config.toml
n_mels = 40
encoder_stem = "single"
decoder_mlp_ratio = 6
decoder_inner_norm = false
beta1 = 0.95
final_lr_fraction = 0.1
warmup_steps = 370
Rows from block 2 of the audio encoder of a small encoder-decoder audio transcriber, named by matrix and row number. Rows with one number belong to one channel. Each number is 128 + 32 x the weight over its row's rms, rounded and kept within 0 to 255. All counts start at 0. After the name is the row's rms in percent of the matrix's.
After each channel's rows are labels from the 100 clips, of 14976, where the channel reaches its highest value: "responds to" is what is common among them. Only what is clearly more common there than usual is listed. The data: strings of digits, spoken by a formant synthesiser in many voices. In brackets: how many of the 100, against the usual share in percent.
# convs0: first width-5 conv, stride 2 (encoder.blocks.2.convs.0.weight, 240x192x5, each kernel summed), inputs 96-191
# convs1: second width-5 conv (encoder.blocks.2.convs.1.weight, 240x240x5, transposed, each kernel summed), outputs 80-159

convs0.27 123 [151  97 100 129 144  97 155 135 157  92  77 143 160  83 101 149 137 157 107 135 115 132 155 129 131 129 131 140 104 123 156 165 140 116 108 120 134 160 116 111 215 105 150 141 100 139 132 149  99 177 141 162 155 142 134 117 117 141  96 126  58 100 100  53 131 185 110  90 118 122  97  61 147 113 123 123 127 107 184 135 126 137 143 149 140 142 165 140  83 123  97 161 131 130 162 119]
convs1.27 117 [124 145 155 110 137  79  91 121 103 107 106 109  98  92 102  85 144  84  87 141 127 152  95 170 164 145 141 154 169 182 126 120 157 117 154 144  67  85 128 138 140  99 112 123  82 155 160 124 175  57 133 100  17   8 200 165 139 122 137 127 188 149 102 153  73 148  93  97 148 139 134 126 157 156 121 116 117  72 157 132]
responds to: voice: child-like voice (74 vs 24.9); "seven" (62 vs 26); "six" (56 vs 25.6); whispered (47 vs 5)

convs0.72 077 [143 188 162 142 112 159 175  94 149 181 128 110 140 160 146 149 148  93 107 104 143 104 108 139 122 122  80 108 109 156 117  81  96 116  84 120  79 123 123 134 189 145 106 140 117 100 142 148 153 156 137  53 134 187  92 124 165 129 160 183 124 130 148 201 111 142  53 125 108 153 143 145 104 139 125 141  97  43 127 125 113 127 108  84 146 134  83 117  98 159 138 119 107 159  88 158]
convs1.72 085 [143 181 152 126  79  83 165 135 152  91 131 128 134 108 100  94 121 136 138 142 128 155 171 144  94 151 160 129  70 106 123 115  76 140 146 114 135 156 118 134 119 109 163 124 124 136 208 204 144  81 112 122 165  32 157  73 102 119 175 131 114  94 119 155  93 141 151 123 105 131 128 155  91  55 155 135 136 141 160 107]
responds to: "two" (83 vs 27.1); quiet level (73 vs 29.1); reverberation (60 vs 35.3); muffled (low-pass) (51 vs 11.7)

convs0.220 100 [ 63 129 108 147  88  77  79 131 198 110 151 130 131 163 146 144 113 130 167 101 156 105 136  86 148  83 119 147  92 134 108 137 109 139 140 162  88 117  55 121 178 179 156 149 146  83  76 115 167 106 145 141 123 133 127 105  98 163 145 102 156 167 182 142 155 127 175 148 175 106 104 140 132 157  95 117  67  78 162 115 156 149 108 142 102 144 148 153 152  99 127 157  94 130 151 132]
convs1.220 106 [164 164 147 132 105 124 136 159 143  61  71 148 105 104 178 115 176  87 119 112  67 132 134 148 128 112 119 113 150 149 141 145 171 137 220 136 119 171 103 184 121 136 114 130 115 145  98 151 119 122 131 101  78 103 119 121 130 130 157 149 169  53 183 117  74 135 178 136 129 177 117 138 113 126 246 123 136 171 125 138]
responds to: "one" (91 vs 26.5); number of digits: 5 (44 vs 19.5); first digit: one (35 vs 10.2)

convs0.91 097 [142 154  77 134 123 143 182  84 140 155 125 119 158  61 148 112 124  83 165 163 100  94 131 131 132  69 102 128  85 129 126 134 124 128 148 106 109  82 133 138 109  25 106  90 112 149 133 122 147 174 125 122 128 115 145 103 180 123 126 156 128  40 203 108 109  92 118 125 132 136 121 127 116 137  93 166 130 132 148 135 133 156 124 131 164 150  14 113 158 115  99 180 185 116 132 146]
convs1.91 106 [151 156 113 134 100 114 115 144 159 212 127 172 124 131 104 118 175  85 103 169 203 112 176 146 150 155 134 155 162 176 123 153 182 138 142 119 126 225 141 139 138 130 135 127 111 113 154 155 112 138 128 124 123 115  96 105 124 151 178 127 172 109  62 126  72 148 117  45 134 108 144 152 130 100  64 123 172 104 130 124]
responds to: voice: child-like voice (78 vs 24.9); "four" (74 vs 26.3); reverberation (64 vs 35.3); first digit: four (29 vs 10.3)

convs0.215 036 [174 104 131 108 112 114 126  95  81  67 119 148 139 130  76 146 106 126 117  95 123 115 107  77 152 155  99 113 128  86  86 143 152 101 121 149  76 102 125 148 137  84 141 147 131  73 116 127 189  81 138 169 133 106  75 128 116 112 176 126 114  84 190  76 143 119 108 101  76  79  87 193 101 118 130 157 124 145 148  88 152 168 104 123  99  99 137 152 100 148 123  75  88  74 151  89]
convs1.215 017 [109 102 103 114 135  91 104 153 156 137 156 206 100 170 112 144 135 122 112 136 115  98 106 142 151 152 148 146 126 140 197 130 122 161  90  85 164  76  40 149 120 147 101 100 138 158  97 255  68 112  86 109  57 138  83 102  96 101  92  94 117 181 139 201  86 161 152 147 134 160 152 125 110 131  98 149 124  82  91 101]
responds to: mains hum (72 vs 12.8); "eight" (62 vs 25.7); last digit: eight (35 vs 10.2); clipping (27 vs 8.2)

convs0.79 121 [ 85 116 142 156 127 165 151 148 136 134 130 126 173 152 169 143 116 131 103  74 106 133  47 171 106 114 132 152 131 153 135  88 114 108 152 147 115 157  81 148 117 167 138 118 137 174 132 123 136 118 148 102 177 156  78 144 141 175  61 173 157 106 123 132  73 145 208 125 114 124 167  93 106 120 149 137 179 182 151 113 138 146 136 134 151 133 145 137 174 156  84 183 130 113 207 109]
convs1.79 115 [138 181  59 103 149 136 124  96  99 221 135 102  97 131 146 150 130 172 152  98 177 164 120 106 112 130 127  83  69 165 110  99  50 138 156  91 111 172 101 146  98 112 137 113 154 100 128 121 165  53 106 159 144  66 123  87 168 118 142 127 203 123 119 139 119 120  78 176 102 123 118 129 163 118 125  90 145 152 116 112]
responds to: mains hum (67 vs 12.8); "three" (67 vs 26); first digit: three (25 vs 9.9)

convs0.34 102 [119 113 155  96  91 125 128 108 163 111 103 120 101  99 154 144 140 154 107  90 118 136 139 119 144  98 104  98 108 132 103 131 162 144 102 124 131 166 123  96  15 103 116 139 131 160 135 143 195 125 139 162 162 189  95 145  60 121 173 115  85 201  84 105 166 189  75 171 135 180 121 157 110  92 102  91 121 135  79 129  94 133  72 147 142 149 154 123 118  85 157 111 134 104 153 161]
convs1.34 096 [191 154 115 104 206 124 144 142 148  76 107 122 132 148  83 163  85 157 163 130 151 164  65 140 129 132 138 118 146  82 111 103 117 116 132 144  79 139 109 127 108 168 146 122  89 156 127 120  82 142 126 140  55 109 115 124 115  92 204 115  57 204 103 121  94 116 183 177 154 155 120 143 124 135 126 139 118 125 154 126]
responds to: "one" (89 vs 26.5); quiet level (64 vs 29.1); voice: child-like voice (59 vs 24.9); first digit: one (58 vs 10.2)

convs0.132 103 [193  97 144 145 105  27 125 105 186  89 131 162 118  91 108 114 138 130 136 153 111  73 153 146 123  83 140 124  89 160  98 178 145 122 124 130 115 118  73 149 149 137 127  99 118 136 154 126 172 144 114 143 112  76 129  95 142 122 145 145  80  89 114 140 164  87 127 149 146 180 128 157 120 127 124 154  90 182 125 116  76 145 158  74 123 128 149 147 168 169 107 137 122 113 211  71]
convs1.132 104 [110 152 181 119 184 138 104 147 122  70 134 150 140 103 109 126  99 106 173  86 174  97 112 128 146  91  91 129 131 131 111 134  81 126  78 157 185 115 159 118 135 129 136 129 112  87 153 132  98 145 164  86 151  83  54 120 145 118 124 117 192 130 173 147 121 159 154 247  63 163 139 107 105 133  68 120 151 143 161 123]
responds to: "two" (59 vs 27.1); mains hum (36 vs 12.8)

convs0.159 119 [143 249 139 134 145 121 129 182 177 107 124  99 159 132 154 133 125 169 100  67 109 115 162 136 117 144 146 146 122 129 131  50 142 139 111 116 174 129  71 137 206 133 134  86 121  73 142 130 130 114 112 110 116 121 173 108 102 130 156 128 123 138 114 137 175  91 164 120 121  66 145 157  77  76 155 124 105  57 115  57 109 117 104 129 100 116 134 121 193  76 119 150 156 125 101 179]
convs1.159 105 [148 124  90  90 137 139 133 105 117 189 110 108  92 169 133 144 132 152  76  90  91  74 165 164 162 160 175  97 148 156 121 146 170 110 146 110 165 138  61 128 125 124 115 116 153 134 112 131 110 143 116 189 251  90  96 163 153 144 158 142  70 156 178  92  83 110 132 227 174 116 141 161 128 120  95 121 185 121 127 113]
responds to: voice: child-like voice (83 vs 24.9); "zero" (62 vs 26.7); last digit: zero (30 vs 10.3)

convs0.210 141 [ 95 129 128 148  92 172 117 210 102 118 137 109  93 142 142 127 124 138 126 186 104 119 168 224 141 104 154 112 135 128 105 172 147 110 155 167 112 116 143 132 128  84 134 131 168  81 153 152 147 141 117 129 128 130 198 146 129 125 123  97 162 136 154 146  73 141   0 128 107 129 122 194 175 130 130 135  75 116 177 139 175 126  90 129 145 192 114 125  82 111 155 101 144 119 144 213]
convs1.210 129 [136 135 186 126 121  82 134 125  97 137 143 178  81 143 115 123 216 141 127 174 178 117  94 125 140 152 145 118 119 141 151 121 148 136 182 123 131  84 194 126 129 129 147 129  70  98  89 125 108 202 141  57 156 152 218 227 132 129 158 128 149 140 181 124  99 138  68 110 211  99 150 124 106 116 161 106 144  55 110 125]
responds to: "two" (90 vs 27.1); rumble (68 vs 12.6); number of digits: 5 (42 vs 19.5); last digit: two (41 vs 10.4)

convs0.234 072 [ 77 138 132 127  60  85 111 170 114  94 132 154  95 148 154 152 135 137 104 149 213 160 129 129 109  93  80 183 118  89 107 122 120 184 128 156 122 164 146  97 179 144  96 146 125 165 107 123 186 142 153 111 142 107 145 113 123 108  82 121 149 100 111 166  38  85 180 109 166  60 194 203 174 175 149  74 117 111 163  98 121  92  78 132 138  86 169 109 101  95 100 146 129 146  91 160]
convs1.234 076 [ 92 169 139 121  67 140  94 125 125 120 119 161 140 115 148 134 163 149 141 134 149  97 153 109 157  87 137 107 156 135  85 148 143 128 156 117  74  98  53 177 121 119 153 120 111 161 124 122 132 150 102 118 144 166 112 119 159 124  88 147 103 148 139 130 108 129 162  97 255 123 131 139 199  66 129 140 169 139 125 120]
responds to: mains hum (68 vs 12.8); "five" (64 vs 25.8); muffled (low-pass) (31 vs 11.7); last digit: five (26 vs 10.1)

convs0.195 096 [102  54 162 128 155  67 133  97 172 120 112 116 154 161 131 147 115 118  84 128  93 185 159 162 104 136 118 124  89 116 119 131 139 145 151 142 143 130 103  98 120 127 104 115  93 128 145 118  65 138 129 137 159 127 155 146  67 142  66 146 164 130 155 151 172 141 173 170 131 152 155 116 146 125 116  98 115 172 167 158  77 126  34 202 132 144 122 149 160  94 179 152 113 110 188  91]
convs1.195 102 [168 190 131 130 171  91  68 136 162  55 143 144 125 116 209  81 110 103 135 107 114 138 140  92 111 183 159 125 118  80 151 135 145 114 168  94 107 127 189  95 113 169 113 117  97  97 164 132  84 181 163  96  98 224 107 124 109  88 126 110 118 167 130 159 159 174 108 135  70  94 127 159 167 173 164 125 127 149 111 127]
responds to: "two" (83 vs 27.1); rumble (66 vs 12.6); last digit: two (35 vs 10.4); first digit: two (34 vs 10.2)

convs0.202 081 [ 59 107 124 130 105 174 180 108 117 145 106 141 112  45 159 128 109 196 132 158 114 113 111 146 185 135 120 138 144 148 185  97 147 169 132 107 124  87 111 124 116 153 143 128 138 159 135 114 113  86 120 136 120 125 112 176 126 156  86  88 164  88 139 133 131 103  76  84 111 102  80  95 185 130 110  90 102 149 140 124 144 116 163 123 110 126 139 141 131 106 168 159 144  53 144 184]
convs1.202 088 [ 60 138 110 122 138 165 114 118 149 130 118 149  96 147 145 107 142 151 121 129 146 187 103 142 160 152 162 128  82 124 122 118 131 138 198 126 155 134  69 138 152 138 149 151 109 115 165  80 147 137 141 132  96  73 138 140 115 158 171 125  56 172 135 120 199 106 182 150  63 150 100 147 152 175 139 141 138 111 114 130]
responds to: mains hum (90 vs 12.8); "five" (69 vs 25.8); last digit: five (32 vs 10.1); first digit: five (30 vs 10)

convs0.189 132 [133 117 102 157 110 120  63 141  49  42 131 115  91 118 124 109  93  99  94 149 128 165 141 134  83 133 134 112  99 129 105 133 149 107 109 164 121 102 139 122 165 161 139 128 169 124 147 167 153 132 124 120 145  84 124 126 149 132 132 171 104 123 121 119 126 163  17 101 168 113  96 202 107 139 123  99  95 121 122 126 158 156 150 114 126 147 104 113 163 154 141 108 125  74 170 148]
convs1.189 121 [121 145 121 119 116 119  70 134 177 141 121 173 126  86 110  74 219 137 139 130 166  55  82 151 131  90 123 168 140  93 118 128 113 156 129 149 132 133 148 157 142  91 147 125  84 114  94 134 175 186 102 135 137 136 122 235 131 152 111 141 152 139 194 127 175 105 173 182 139 181 130 149 134 117 146 122 135 138 127 129]
responds to: "two" (78 vs 27.1); rumble (62 vs 12.6); number of digits: 5 (42 vs 19.5); last digit: two (34 vs 10.4)

convs0.178 092 [190  66 109 123 118  85 101 128 126 114 211 145 175 184 114 111 122 129 123  81 127 102 143 108  83  91  98 117 168 137 140 125 139 108 135 101 117 120 108 130 127 155 135 116 127 157 112 150 157 142 125 110 173 156  88 141 118 160 163 103  97 131 126 144 143 164  78 150 134  98 160 211 113 125 175 152 152 164 137  83 115 134 112 131 131 124 119  72 145 121 121  82 118  97 163 101]
convs1.178 100 [109 191  91 123 173  94 159 135 161 124 189 151 131 132 182 166 138 118 157 103 177 193  92 133  61 105 161 132  84  64 118 106 160 123  96 144 155 133 102  51 120 102 118 119 137  80 156  28 122 133 141 127  92 142  93  78 105 129  88  91  72 129 133 130 182 122  83 212 142 156 118 113 128 134  96 123 122 179 119 112]
responds to: pink noise (42 vs 12.1)

convs0.56 109 [116  67 133 131 215 132 176 101 172 138 137 117 125 101 103 126 137 181 135 132 134 115 134 157 134 129 111 126 122 154 136 147 142 127 150 178 155  94  72 148  81 132 145 171 100 170 101 126 148 155 124 108 148 132 119 143 147 111 126 119 145 136 150 179 123 170 216 117  90 152 134  81  84 139 151 165 138 183 134 108 142 119 121 173 115 115  59  99 205  75 145 102 116 127 160 131]
convs1.56 115 [114 143 161  96 197 132  84 138 157 201 137 130 107 119 192 118 150 132  95 146 191 187 112 146 144 143 104 183 154 163 126 118 143 102 157 115  90 172 177 137 140 208  93 108 111 107 153 115 138 105 142  52 135  98 168  86 104 106 173 106  88 132 117 121 148 138 111  72  88 149 121 163  80 134 199 116  87 134 122 133]
responds to: mains hum (92 vs 12.8); "six" (73 vs 25.6); "three" (56 vs 26); last digit: six (35 vs 9.7)

convs0.145 073 [134 158  64 115 157 133  71 114 128 154 136 137 160 119 114 133 136 122 149 118 158 133 132 165  98  98 102 130  81 128 137 124 116  97 112 117  73 157 152 133 207 110 162 149 100 162  83 108 132 146 119  85 147 119 217 114  87 103 125 114 102 136 182 156 110  96 158 181 129 106 131 109 104 115 172 144 126 120 134  81  91 162 125 114 166 123 102 154 153 130  84  96 128 178 112 136]
convs1.145 086 [142 151 126 114 139 142 106  97 131 169  84 136 117  87 148 145 131 107  97 131  78 159 254 100  74 161 113 116 146 113 138 106  65 129  64 136 120 136 148 127 134 142 117 113  35 104 127 129 145 192 106 150 101 184 126  47 151 128 187 137 128  57 134 147 108 104 122 105  63 126 113 120 121  78 115 131 128  93 121 144]
responds to: pink noise (48 vs 12.1)